config.yaml
arch: "conformer"
n_mels: 64
hop_length: 160
loss: "cross_entropy"
optimizer: "adam_atan2"
lr_schedule: "cosine"
Rows from block 8, named by matrix and row number. Rows with one number belong to one neuron. Each number is 500 + 40 x the weight over the matrix's rms, rounded and kept within 0 to 999. All counts start at 0. Numbers have three digits each.
# gate: first MLP gate (model.blocks.8.ff1.gate.weight, 480x160), inputs 0-159
# fc1: first MLP up (model.blocks.8.ff1.fc1.weight, 480x160), inputs 0-159
# fc2: first MLP down (model.blocks.8.ff1.fc2.weight, 160x480, transposed), outputs 0-159
gate.165:528548504454472462473482534524484509523561509525499502533474507470510501457525486467495499509493522578494458499576426431496455472526464477547504472509455536451539500517446535477519489507479562489459503502515496523506474557486574547533521528508515513560458469488497526567507489424494488482530491517501469511491544552460425514535489517525519505505478526506401474476417469523496461516447501523485493554459441480531507529468444446517488439560546518440459524497442499571537485465511479
gate.166:473570530522547452514559469527519573485451472488465643412468470552466496534459505537600413487498482463494486479433489607495438419561470492546507516506456473521523431502511529485463488519471451494445444507527549551542483484526454576500486462470469490596582526454591429527453535507563480509479497442497525505494508561458433494503394468515502555495473514529493456528464513469508541478615538525533492465460513538496578435574563466383590556516494613494514517466504441522488445489482508
gate.167:484522485550542556464489492450480480512553568588504465505546521500515540494513543532567540463544488558489507636507484466491422531489526450506381551562464513559465559509559504538455524502498526597520518489493596405536559567558561544488527544602479509430413555507490484485487507530489566479525477537543512506576474551461463453509507582461502439516452513455480512461390493504521474425532533474548537501363531370504555509521512518545486495526511534431516548460563533553548471444505529
gate.168:517469496520546510509523489505509535455477533538491492525486535478507527484547524439504504462464566523522503491500467459465508469481475470510504505488492504502468531501465408512513486468573475478505508494513436497479521428449493485512512524461571492501485487541456505497482469563457555471484517490527469498459465497507503483528468494486490490502470483490492558484532445530488495542517492476485480542510518520568540514462490540520528529493429514517499401547493557448536504460534502
gate.169:486497476508466475520527478470417501502479469491499483476446482537487420491492523437550521499507541508489479542492468507469406503500489495492484560502456475495469390495466490517534478515529524492468515515509584559489490487507488528496479487475439514517468503476504443499521558540527498486539487539539462536483484524460552473521490492479499503438448517507483551500557514495540567444575465542507530462460513536487481498487513519526502540564524533462474486444575508478520511470518483
gate.170:522536493495433585484461484515546496551478471539431414465463540503524501500569566525558471499521464518567539497525475445515477489483527511513510487517460482493527525474472518487468465552484548524481492511473510537455519513501513466471487532508498457485450496478491468522472451462460556541544546504492500535514561470478520479485520553503534435487476518505465462435494537449540462508515525478410489502466513523536509528419509486479499463500526485489450538438460497489541473505509479
gate.171:480516510516371516466511463519475547535476463497504473419547527540501492476494479463510493454509479475484513465472510537475472560501526489506506543497464476547487492460504443519535525469501463495486474508510503508551496521513521547469452503487477494531505539518502482525499534444489514512513497505468508547534548535475487486489499555481534443533472524473533456524461459483455516484495482527493537492513490499467453529543545479504497501517497445524480507479472459505485465455530520
gate.172:535458455465453509499547551490451491476457473573478521433504496491505479505540455489533482499516511481518504494435420562488471474536493460504574529544439427573487509542518471554468533474473456512484535428489563483450525581510502543469524398473454537550477572480614508457488525494527461539586458482552544540416512522510492520456446544488528486488523445506518498500496535546514435393569453556485523470571502544466582589502506490516526548456500467510473458443503483438476456510482456
gate.173:509531471501428455492577500552479472481458471529517545450507444559513512524592475506520540569557411494535508412454497485559487576471578462483557556488496543538460503449468484461454512484412461471454491520522516450513489552446460557471548542513525540539539486504526535480550501498514471520460462511477455479483471409474503513530524537506508485540502550495552480454532465504480487498553476503434445524463442549483530499500545531496504473539488548481477542504529471461504491471535445
gate.174:487478486493472493553513491493402545472506443517506458532448536482497466490488490514518464564444433507505465523523523492480458518514538482417506550530511434490484552510413541537501442503469518505456504439555460491510488494596477524432479600477431501449473543446515573512522522414536547495526490474521503507483531445488467530459442578517557456483448544442487491522543516511532477417523500538474536480541546434426509467478455463456497475512491555434524520475518463500515513499462450
gate.175:477553543491534472506517541582483548513482441520515527522469477467433500522476483519498493509483544473532414477544427500508532549516477506507472542486508449428503472492445479436508517457514529497463471536473549508501467453486450495468507494472549511484462486570472494547529499490484531528528508514506503516472524526407587470473449432521449388572460521447560407477535515549469560481472503475477573515484482532538470472524509563524514579589454501606532508577455522515496529495452492
gate.176:430469503505513519532561459502453515506511515483489528525501476516445482480522451437493467513472490482489498450527518482501551518485495492490500549531533478487453535489433555514489465455508476474469499501537459510475483474471490528501508547501531504516425520550458444495519467517488429488480538531518450486496455543492503502537555482419470478444455495503561478510581510514458538514524504460535487486546470526514465472557520510513528500475507528516515432468487463389472528513482456
gate.177:377458512440467420496526501532560473554491462465530459526431477519500553475528503539653476493562406514565479551540417567515500413518481445507563468568484457435539445503514453526575421554618478470492494587504541449454539497564521464501444495487466515532492490543495594525499531515449513496581520470504467563514525559507490541423529443531441431569564467458554390495541487557482509470567569556511546384501561441483494574485385490501476502557523453515573493505437453531425476446479528
fc1.165:527541496519443511537520485488477541533493481485484519481500476550465427534460535457508491499525472471514421505502518537491500541563476540504440575506533523537498556485498505517477477407518515522461537458466452527501521482478560459505483470556467506467507579566444494545496511489436476497473501487497503531484488557551476474489507475508553400484513505473530529492507555493518531471444525521589498531487529506475461455519524516496462442481536557540451441497551516484543474524521524
fc1.166:517539513505421486522523492472455555498496507527505491461467430604429380495494487506559427495565499421587462502456410466495415584467552509522471694522369446500526633506494453573503533486492565425545553449503513542498508489525505466509577485507427430461469478530420486496454448524472467481454469543481493601496411525533476523442560481513520401423450517476546450516566553529433511495381457437505454580548492561486465573503521420489404440497582515543461476437493508504500477513503430
fc1.167:469497462449469520558557570533478584458524372491414567502539503545561500464440455470489420563451484516536459399513461496503508438472496500531472489568529481487553455546503454459549476501524502454399503554486427504419503496527496531547434546475496538526500498479545523584553550474545444486426496471506486450511526411510497426417419496574548446578516578599511496441566571400428511536549395478488509488505510538464439473552499507440534578535539507508500471520511418520530503553482455
fc1.168:507511483490498526509486521519520495526511533532513431549492522495476461492468556471539438513508538545459450535526518466511532499546502516513450491479446538497525526520510499535487522470505477481481475455558496510469527555517508535521484509534548513513474497505530549552464459493502493422498509539532581572562517513464452487529488533499505505482548506465418507541465496475488447502475488514435479535475494485509492517465404458496459432559523510522514507502465506496538489457540548
fc1.169:510494501515503506469470438508485485522468555539477496541560489482486484482538496433464525537477579529492448481460511484479510583437487490555491528526522508528450437474481500513524465462516469527484461503515497505514502510490513491461436475506565490481492478519515476519444513512522502569545445478445545493490489590480555487476510513560494441490477529502494479491487560507457513487516493534527514532462516520516533562471499468524436472525515537483455525515446528506485499495478522
fc1.170:512464451531625547511522516479478521449516438449477485453513523464482520477558546489476522509482497454478505539539631539494460469455488532427524525465637474429534484517499503481542523436489492566460492520551526502511485429449474456564489499522475517492494511551448518482544522473488555492468508494488467479516522502452476453525494470525477489515459536525476483482527471502547489451496538480514498570473585514479495415533522563467537550603447507525547451451501485533475498544518521
fc1.171:521474501500447550495507535530554499538522487425539438491505502458490562444483514504507470455514522532520518498509507567495510501511470531467491489523540519489524466549503509477506489403481475506469480542488500519506502486497533532540452531459529509481510471495526569493520440449459498477552510481468444481512530480526442511521475484477528559592514467548416488467507447453517539511504491508514514527488550496462458486459435473527498485491496419506469499503486529495532479516530533
fc1.172:502493518532611465471555501576489584517599516467486575517481425461460427574495529520538500496526555477481552516520481514422412425528482587564458594427485442482560508544559479462416541460502541494527467517483607540505508451494518528491559432474468479489453502458529499475513506492466543533486418551458499540538405501450474458497480410496488480471602492544532396542512502416562475473524484492576524558481460555550468472515518513482417495505564500492536562511456481526524498511549522
fc1.173:573554465533461515399492488523449442534453529562503523545490468530591479468469471513500525480473445580481575480462451463492526513539570481464457523511445515559464540489543442516515433535495533484426524457523503515593539530532470526490467530526491517486526506474466466606468532506442555520481508531491464559479486476546530486525547506554493482521429508503571489466424544482430418517449376511500585481515442526559534493441578537535494511521512461475550604489511409550609510463421472
fc1.174:424476545491479445466480481568550486524423467546535606503507509467542499511450466527487590475470535556474516497543449543502623462471457520566512499500464474454483549493572437532467489478501541488546427495528454483529495537507470505505491425475531489446478526492548393394527566471557456536515536514454483556529488545523541501549507461470529528447467469406566481491478587513486463471456532533486533498467498538475472525525473527545472512455554543471508486488548475542431477440514508
fc1.175:557526498458458514563445482518505525540486557515468526504507500570486496471481582550482567510454484411530461543452502541482483516436441502605484513544526534499527523460471471576513426422598577527479502459452493522436461465516543489541472465529478500535489464524489492549452526401494494490493469482423506511484468576527512502494484505476553512468489526462553467522508516486433554438475517471460495574488526545506488521486507470514503521543577529492425460497455509491479433496526526
fc1.176:508499495463493382485538532481484478501530488536528513510474454498511435559504465484506440505500516521475515481526502519540526488559488488501483467515502493492519528539474505494457546477487487516540498458476500489567491553497494470496490472508468497499520525495509542471508481485485518498506501533535471474555523522519463461437496504508501494492485491493518540523545544457505531504539552499575456492511492447535519507537515505495530514440518507518564444511465491464502550484536462
fc1.177:436410514469488457495571543515533466584453447595568576516451519502555493501493540467564573447479569538529516578452416528504546499475529516485582515544478439537480478505551386521548504509635518531448503474472471529468470512470382491495492438468476468526472528423534475463493505459558500579589493541419540533437476518555582508532457491450575520525510500534622496484493576476550549561447447478462565505482558603534479570457469529490507501476524446520592535551511479548505508541445539
fc2.165:548454526518517487533497517519554495529514506588487506462484459548508441553457415448439493500502481491524528511502436540556450398544539490540503543503414462511448522510493493482498571463506487483520485476509481515490490531511462569439521492515448470494484498499515486450529475475499444504538492467419512541523474528480500522546449504529548493497502522514553447508596541458523533448550543482491520523488490519489478440456518474482468522508477458555551542470517494528488553476451505
fc2.166:502452557519547527526458458505530518435548570525468544482602533525510397522443472488405483444535492492498404487501495487498520503469482449525465513510473516513537555513507533506440564476492532497444472527454494591558477508543502601464460608524447548559506493570462534516426539525506568465454521447521445517491546528420512481472569568562507491529408494528450559472453543539418394459418446522493512536384464454462512499585548495514512486545449593521514550501564462440536448484483534
fc2.167:493498517597460486575436469480527363478587474474519485532460447454516513512527444558532493539489482588562474445594486414519470502521512527483420531572498519510537535512583533593577479548456419475473487434525484455548485549523550537485402518501519453532506399574466499479474401468476471541457440466516465504493551490532499523467543457503499517496463488524424548492512523565525438495469481518523476480440483486482475524497547414520452471443472528501487521511485516609487502461591522
fc2.168:457471558513488507496472444506504485490528531537531538498487530457512457535477491487528458557459507518504517518533500484485486498482520534518461469528528509500544521521529510520462521550530441525486484544499489500553479532452530484449482482477501550500551473470524487471492467471502478547432511519523566573511519493512500490530475481487472503496540502570492472485484485497506512506479531508539488481457541460478453490512480511486444553429546527461489480476470496465537550512583524
fc2.169:515501483480486541532521498483495464507555500518478557483488452467563524530536536573501484525536462538467535510460518535507471427514459494531518460476496547505503496419563442561492515511464502495434462517499521483536564439442442431451496561560517502499524533496549493529520543448478522525495469475450452506476495510465489511515529461453475498484447493523547535504474435469468554477486497476494438522507507496436525491518570529471522514474511493520462477542494485501506507476497488
fc2.170:493441501507515553562465554521573466531496526517485537542515488509533446477447468500426531500512478490515442478478453518513519477523471460567471488484500418476495508500495508534443519491526538505550492514492515529461482539632497541455481532490497500494533510448497559457530530577531500519403487457492588510460484515506465495541475544544499504543507523568476493483503522530457466487601536501523434524474528459493524547491409475478525478428480517516561490427496533547481504466486470
fc2.171:524473506502479521441525503483540466487492468505503473500511538485468504489513486448467504501514559498509534520491463478498512517476489504494487507474493518558466454487446505432490510576481433549472540548452535510496553547454507481494499474467577480527474473484499423468497514494524483482505460516458492507532552505513507518486511475555505502529532509470464485489476530513519536517548525500485483495520538498494527531466505529460541537488470385535503483525527477508495490489473569
fc2.172:479446479519490558452505435550524514597476485493503457530518509548544520542512505421443576524536486557520406576547482468488502434543489455524520524458487439415485464443563511470471567458587520525478513542471507457470488441449468458518509599475423551446410475513531451519496564443477492504473464565480488555541505547461570499556527577501459499484540554544506430443518457487538511476555485552513467520432508499578469490475395559498445448480400420496617497433470483352499543480527567
fc2.173:467524488526518452457504503546466487471479466489431499556588538472552467487516495504543558468466443551423475519490472489526476454515472519454536466422413524462505451532567546470444493510488478475520478544562510499513485490499528529545580498502563461503475476508474487521445478456550512449538509539465422441470476545507506478559542527569546575459529464537417565542451478466577538569527526467448483515510492509498486549536459548455508542475536536478489499516499451526458500516595484
fc2.174:482509465459484520545573404528417532519462467469540492474505575475516560530524568550501498524523474451467575550483529476538483487520503606481441511493561509472520507441551479448451471559435506524491472472529520450500526441448450496469480399542546427478489466471483416467488530453536555538556506494429489445475522484495516493527543502502516527474463461505530571514442492478542488571476507507462532534572518499542483528475524545492541451438489482566513534537500479480528485510521473
fc2.175:462482508503439542535541455538465526573573475476501538490472496498551446557530462485511538498447433547494491518541478522521527458466541475523501497524455528442532497450521462422476503448548526507530506558556503521431445488501515466475463454553477496480485552562515478525542533452464494527516490473473491514484523488570531453507442498528528561474495487498512513516561517499503576495559543472510420488448510530478449473446518543458493455481467473531553525497399561497412519538593524
fc2.176:493523496488539524472482415522501440511497499509543473502453553514491524515539515490454525490488471485508459458510516500507494473532520509527469479487551515511464480452492504466501508535491505557529485490533482496499509492508464478484483487498495533508532491397521510480458494522504451470497536482483511507494510483523519540513555510485441533532483497534518480485490504471467503502505545559521500470504509459540539516508511549545478502457523538557515582500442518537513529494526582
fc2.177:494441577443509440497555535488483499441527541434478529471495490503545517491505434573486554502429520473524632597492529602504449475569506521507563478460474482533453553581517495529528529493470502484541531543474472467538530532519552466475542425454467500486564462527500520436539450606484438507565509545540560578475454434532460440556505430398484518486527528472469423575549466480533522531529548450499451512473544483485537515528505497439494537540550514481513421471491508473539459497514466